Weights of a small model that answers yes/no questions on an image's attributes: encoder arch regnet, normuon at rate 0.0016.
Rows from block 2 of the image encoder of a small model that answers yes/no questions on an image's attributes, named by matrix and row number. Rows with one number belong to one channel. Each number is 500 + 50 x the weight over its row's rms, rounded and kept within 0 to 999. All counts start at 0. Numbers have three digits each. After the name is the row's rms in percent of the matrix's.
After each channel's rows are labels from the 100 images, of 14976, where the channel reaches its highest value: "strongest on" is what is common among them. Only what is clearly more common there than usual is listed. The data: dead-leaves pictures: piles of overlapping shapes.
# convs1: grouped (12 groups) 3x3 conv, stride 2 (encoder.blocks.2.convs.1.weight, 96x8x3x3), inputs within the group 0-7, a 3x3 kernel for each
# convs2: expand pointwise conv (encoder.blocks.2.convs.2.weight, 96x96x1x1, transposed), outputs 0-95

convs1.89 102:500500500500500500500500500500500440500568623500500500500500500500567500500343500500500500500543500581500568500500500436500500500500500568500629551500500500605696500500500418500500500654500460500500500500500500500428
convs2.89 097:500500391500500500500500500442393567500500500438392500594500500500585500500500500631574500500500500583500575500500500500500426412500500500369585500500500500500500500500389500424500569437500500577500500500635500444500500500500500597567500400500500500500500500500500398500583500552500582500
strongest on: grey; vivid

convs1.65 107:500413500551500500500500500535500500558378443500589684500392500500500500500429500388500582544500500604500560416582500500500500500500554500500500589500500562500500500500571500500500500500500403545426500500500500500447
convs2.65 117:430500500500544500500500423644500372674500500447556500434614500500440500500500430500500500500402615500500597500500500500500500500500344500500500459500500420500500500550428500500500500500500500500500571455436500500574500500500500500375500500500500500500500500500500500500424598500474414500
strongest on: grey

convs1.15 083:500500500500500500500409500500402500500500500500562500500567500500500393500500500609500654500500500438500500500500500426600500500500500500430500500500500500500421500500600500500584600708500500500500434500500460500500
convs2.15 109:500500545500500500500500388430500500500500500349423500500500500581500500500550500578566500555500500500500500500500397500416500696500500500397500601500605553500500500500500500500500500415349500545500500500568500500500419500500446500500412500500500421500500500432500500500500500422500411500
strongest on: grey

convs1.64 099:500586593560500500500500500500500500500500500500410500500568500500397500413500500500582548500500669575420574500436500406500500425500500500500429500416500589500445500500542549500500584500500561500500392500578500500500
convs2.64 095:500611500396500500500500500436500375411500500500283500500500500500578576500587500648500572500500500558500500500500500423500500570500500500500500574408500500500393500500500500500500588500500500500500500500500500567393555500500500500500500500500583500500500537500500500585500391500500458500
strongest on: vivid

convs1.71 107:500500590500581400500500500386500410500500500399500500500500500500429500420500500423500430500601581444500500500500500500567588500500500500500407500500500500500416500500500456500400576371448500500500500500569434500589
convs2.71 097:621500416500500500500500500500500500529500500500500500500500500500500424500591500500500500500340500500500500500500412500446563500500500500500500500415500500500500564357426500500500500500500500500500500559394500624409500578500575500500500595500500500500500627500589500597500353500500500392
strongest on: grey; vivid

convs1.29 090:500500500500500500500500500369500414500500500437569500500351500400377435500408500500500500500500500500500500500500570415500500564500373500500500500500500500500500500500401500500433500500500375590500500401420500500500
convs2.29 102:500500408572500578417500500500500500500412500500500545500433500500500500500500500397500598500362500500500500500567500500416549500415422564446500500434500500500500500632500587407500500408569500432500500500500500500586500500500500500500500600601500500500401500500398500500414500500416500588
strongest on: grey

convs1.2 092:500404500500598500500500500500500500500427500500500500500500500500500500368500399500600428602572500624500500500500500500500500401500432500500500500500500421572500396592500500500500500421500500558500500500386500500621
convs2.2 096:500563321500500500500500500500500500605500500500427449500500329500500500500500500500590500500500500500500367500500567425500500500584500500500500637500500500500432500500500435500435500500565500500500500578435500594500500500500500378594500500500574500552500500500500500612500500500557571569
strongest on: grey

convs1.75 111:500500500500500500559500500500431500390500500572443500500500379500500500500616561500429500500500544500500430500500500500380500500500500439416500500586336606500500500500500500500399433500500500500500396445500500439570
convs2.75 103:500594500500500500500446577500500418550500500500500500500500419500500500500500500500403620500500500500500500500500500500567553398612500500500500617500567500423500592500500500592414500561500500500500500384500578500500500429500604400500404500500430500500421500500500500447408395500610500500
strongest on: grey

convs1.69 098:500500500500500411500500500500429500407500412500599606500500500500500500500500626500500399500500500601500500500500500387500500446500424500500417611500500450500500557374584500500451561500500500367500500500500500500500
convs2.69 104:500419500500500576570394500500500500500579372500569500389500500500422381565500437500500500500370561500500500450500500500500451500500422500500443500446500500500500573588431548540431370553500500500622500500500426500500594500500558500500500500500500500500500500500597609500500500500500574500
strongest on: grey

convs1.70 089:500412500500646425422583591500500500500500500500675576500500500500403500500500500500500450500500500500565500500500500500596500500500500500500500500500500585500643500423500500500500500572500500500420500500582500500401
convs2.70 106:558563500500420635500500500500500500500500500552500500500558500579542500571422441500500405406388500500500500559500414500500500392500500435567570555500629621500455594500462408538500500500500500500500500500500500500500500500500560500575542500422500500500539500652500411500500500500500500420
strongest on: grey

convs1.61 089:500664500631500500500500610500500500500419500500500500500500500500345500568500500429500500622500500500500564500500500500500375500500421442500500500500399500500500500500500500500500500500500500500500500627500500614500
convs2.61 107:500500500500500455611500500500500382500500500500500610500443568500500558745424500500500582401500500500500500393405500500500553500500500500500449500500500500404500500500500500500500500500591500500500500500500420433500500500500500559500500500367500551575500500500500500500413500425439500574
strongest on: grey

convs1.4 104:500500434500580403455500569380500500500500500500374551500500500500500500500500500500500500360500500500500500549500500500500593500500500500500403570500500500500500500420500500500500578575500500500639500500500439665582
convs2.4 094:500500500500500500588500399500500500587570500500500500500390500500444500403364593500500594500500500500428500500500500500500500500500425570334500500551588500500500500500500500500500500500500500625409500449500500500428500500500500500500500500500500500567597500500500500500639500500673500500
strongest on: grey

convs1.62 106:444500500368573500500500500500500556500408355628500500500541603500500418500440500411422500500500500500500593572429500500500430500500500500559500500424500500500500500458533500500566500413403427500500500500500420500500
convs2.62 108:500401500500428450500500500500430500500543500458500451500500500543500427435636500500500397500590500500551672500500500443500589500500537359500500500500500500425625500500500500500386500500500500591500500500500429602500439577500500500500500500594500500408443500555500443500500500500438500500
strongest on: grey

convs1.77 111:500500500500608500500447500374500384381615500500601500500500427500500500500500500500500500579564584544500500500567500584442403500500500500500500452500500500500435500500584500500500500417414500572500500599500500500419
convs2.77 105:500500500440630554500500500500500500500406500500407500500500500613500500500449500455500500603500500500424396500500500500439413500500500500500500576500500500412631572553500500500500500500500500500435442500426500597500500500500404388500500500500406583500500500552396410608550500500572500440
strongest on: grey

convs1.36 094:500572500500500500500500500500578500500500500500500500500500500500500500566500500405500422500500358500500500433627500500500411500500399500500575500500500500500500500500500630589623500380500500500500413565500500580389
convs2.36 092:500500364500500500500500500500500500500500500500500500500500500500500500500500339392500500397500500500500409500500500500500500500561500319565500500500500500500500439500500500500436500586500500500432345447500500500500409633381500500500500500433500500439500500500500607500367500500500500500
strongest on: grey

convs1.10 105:376500500414500500500500539585426500421500500500439422594500500500500500500569500634577500500500562500500584500637500406500500500500417500500500500598452500397500432500500500500500500500500500590500500500500445553553
convs2.10 097:352500500500452500500455500500500500500500500377500500500443500402584429500412500569588543500500500500500500418500386500500500500500500500500421500500500426500429500500646500500402500431500500500500500581574500500591500500500500622617500500500500500500500500419500561500614500418500500500
strongest on: grey

convs1.31 116:500500439500500500500500586356568500566500423500500500500417500500390500500500500439500500500442556500428603500579545412500500500500500500606500500573414500393500500572433383500500500500451500500500500500569560500553
convs2.31 088:500500500406500500426500452395500382500500376374500500500500500500500446500500500500500500500500381500500500408432613500500500500500500417500500500500500431591500500500333500500500500601500365500500500500500500500500500500500500500500438500500500500500596404500500500500500546632578500500
strongest on: grey

convs1.82 094:500626557592500368500500500500500500500500456500500648500500500500500500500457500500500500500399500500500500500500500500500626500393500500500500500500607500500500500709500427500500500500500500500500500500587559500500
convs2.82 093:401500500500500374500500561500500500339338566641613500500500500500424500500500500442500500500500500500500606413500500500500500500500432500559500578500500582600500500500500500500415500500500500500500409500413500615500500500500500500500500500500500500500558500421500500500500500395423500500
strongest on: grey

convs1.73 102:500500557353383454500500500500500500500573500500437500500500500500500500500500500587500500500500421500435412500500634500500500500500500500500575500604500500500500500500500410500550500607500437359500571500500617500426
convs2.73 098:379500500500500500500406500500500435500500500500500570400500500408500500500500591396500500500500500500457500500457557500500632500614500500500500500500449500434500500500542500500500500625500500500500500500500371398500500500500538500500500409665500607645500554500500500500500500500500592500
strongest on: grey

convs1.74 085:500595500427500586500500500500500500500500587411500500500390500500500500360570500500500500500500425500540500500404420500500500500500500500500500500577500500500500543500500500604500408610500500500568500500683578500500
convs2.74 095:444500500463412500500393500500500372500500500434500554352576500581500500500500500500500661500500500592500500500500616500557500500500500366500500500500500500414500500500500500464500500340500500500500500606500500500500500500500500384597500411500574500500500500500500500500500500500411500500
strongest on: grey

convs1.86 092:500500500612500386500500386500564500500500590500500500500500500576500500500617500500575572500500500500500586500500567631584500500500393621500500500500500500593500500500500500592500500500405500500500605500500500500500
convs2.86 092:500500500500500423500500500411500500500500500500500583439500500567500500580500500607446434500500500500500500612500427598500420425500415500386500500500603500500500500437412566500500500500500500398566500500432415405500500500500500500500500500500617500500500417500500500500500500392500393358
strongest on: grey

convs1.5 096:500500500500500500500565431500594500500500500572500500500500500594500500602500500500500500415588588565591622500500500500439500579415500417398571500500500402557500577500433500453500500500500500582500500500500500572395
convs2.5 096:500500500631458500500439500500500500500500625617500500500500500500500500500500415500568500439500500500424500500500500500442500500500500500591500500500500500654500500414500500500697663500500407500500628500500500500545500500500500435564500500500500500500500500390500500500500500500500395500
strongest on: grey

convs1.67 122:500452500500446500575500553441500593500424587376500564500500546608500582500500500500500559412593430500500500500378394500500540500448500500500559500444500424565500500589500500500500591609500500500500500500500500500533
convs2.67 094:362500500396500500590347500581443500500500500500500500414410500413433419379500500500398500420500500500500500500568500500500500500500500500500500500500560500500500500500500404500500500500577412500500500557500500500500658500390500500585500500374500500500500500500500500500500500564429500500
strongest on: grey

convs1.43 106:500500391500500500591500429500500500500500500455500500423500500500500500500500613500500500551500500614500500500500431595500500500428599500500500500500428571500500400586500500500557647611500500500383500563584500500500
convs2.43 099:500565500500500500455500500500500500500373435642577563500500500500500500389418317500500500500500500500395500500500411500445582500500500500500422564500500500500500500500500500434500500500500500599610394415500500500500500500500500560500500621500500445500500500500576592500500500500500500607
strongest on: grey; shaded

convs1.27 101:500500500563500500639500500500500590404500654639500500584500500500571500500500500500586500500500500500430500500500500500500500500428500500500500500369500500556500500500580500418500595422500500500396500590500500500500
convs2.27 083:500500500395500500379500500612406500500500500500500500500432382500500500568500500500500500500500500500500500500500500609500500415391500603500500346500500593500500500500500500500500381500500500500500500500422500500500500500500426500392500500500604356388500500586500500500500500500581500500
strongest on: vivid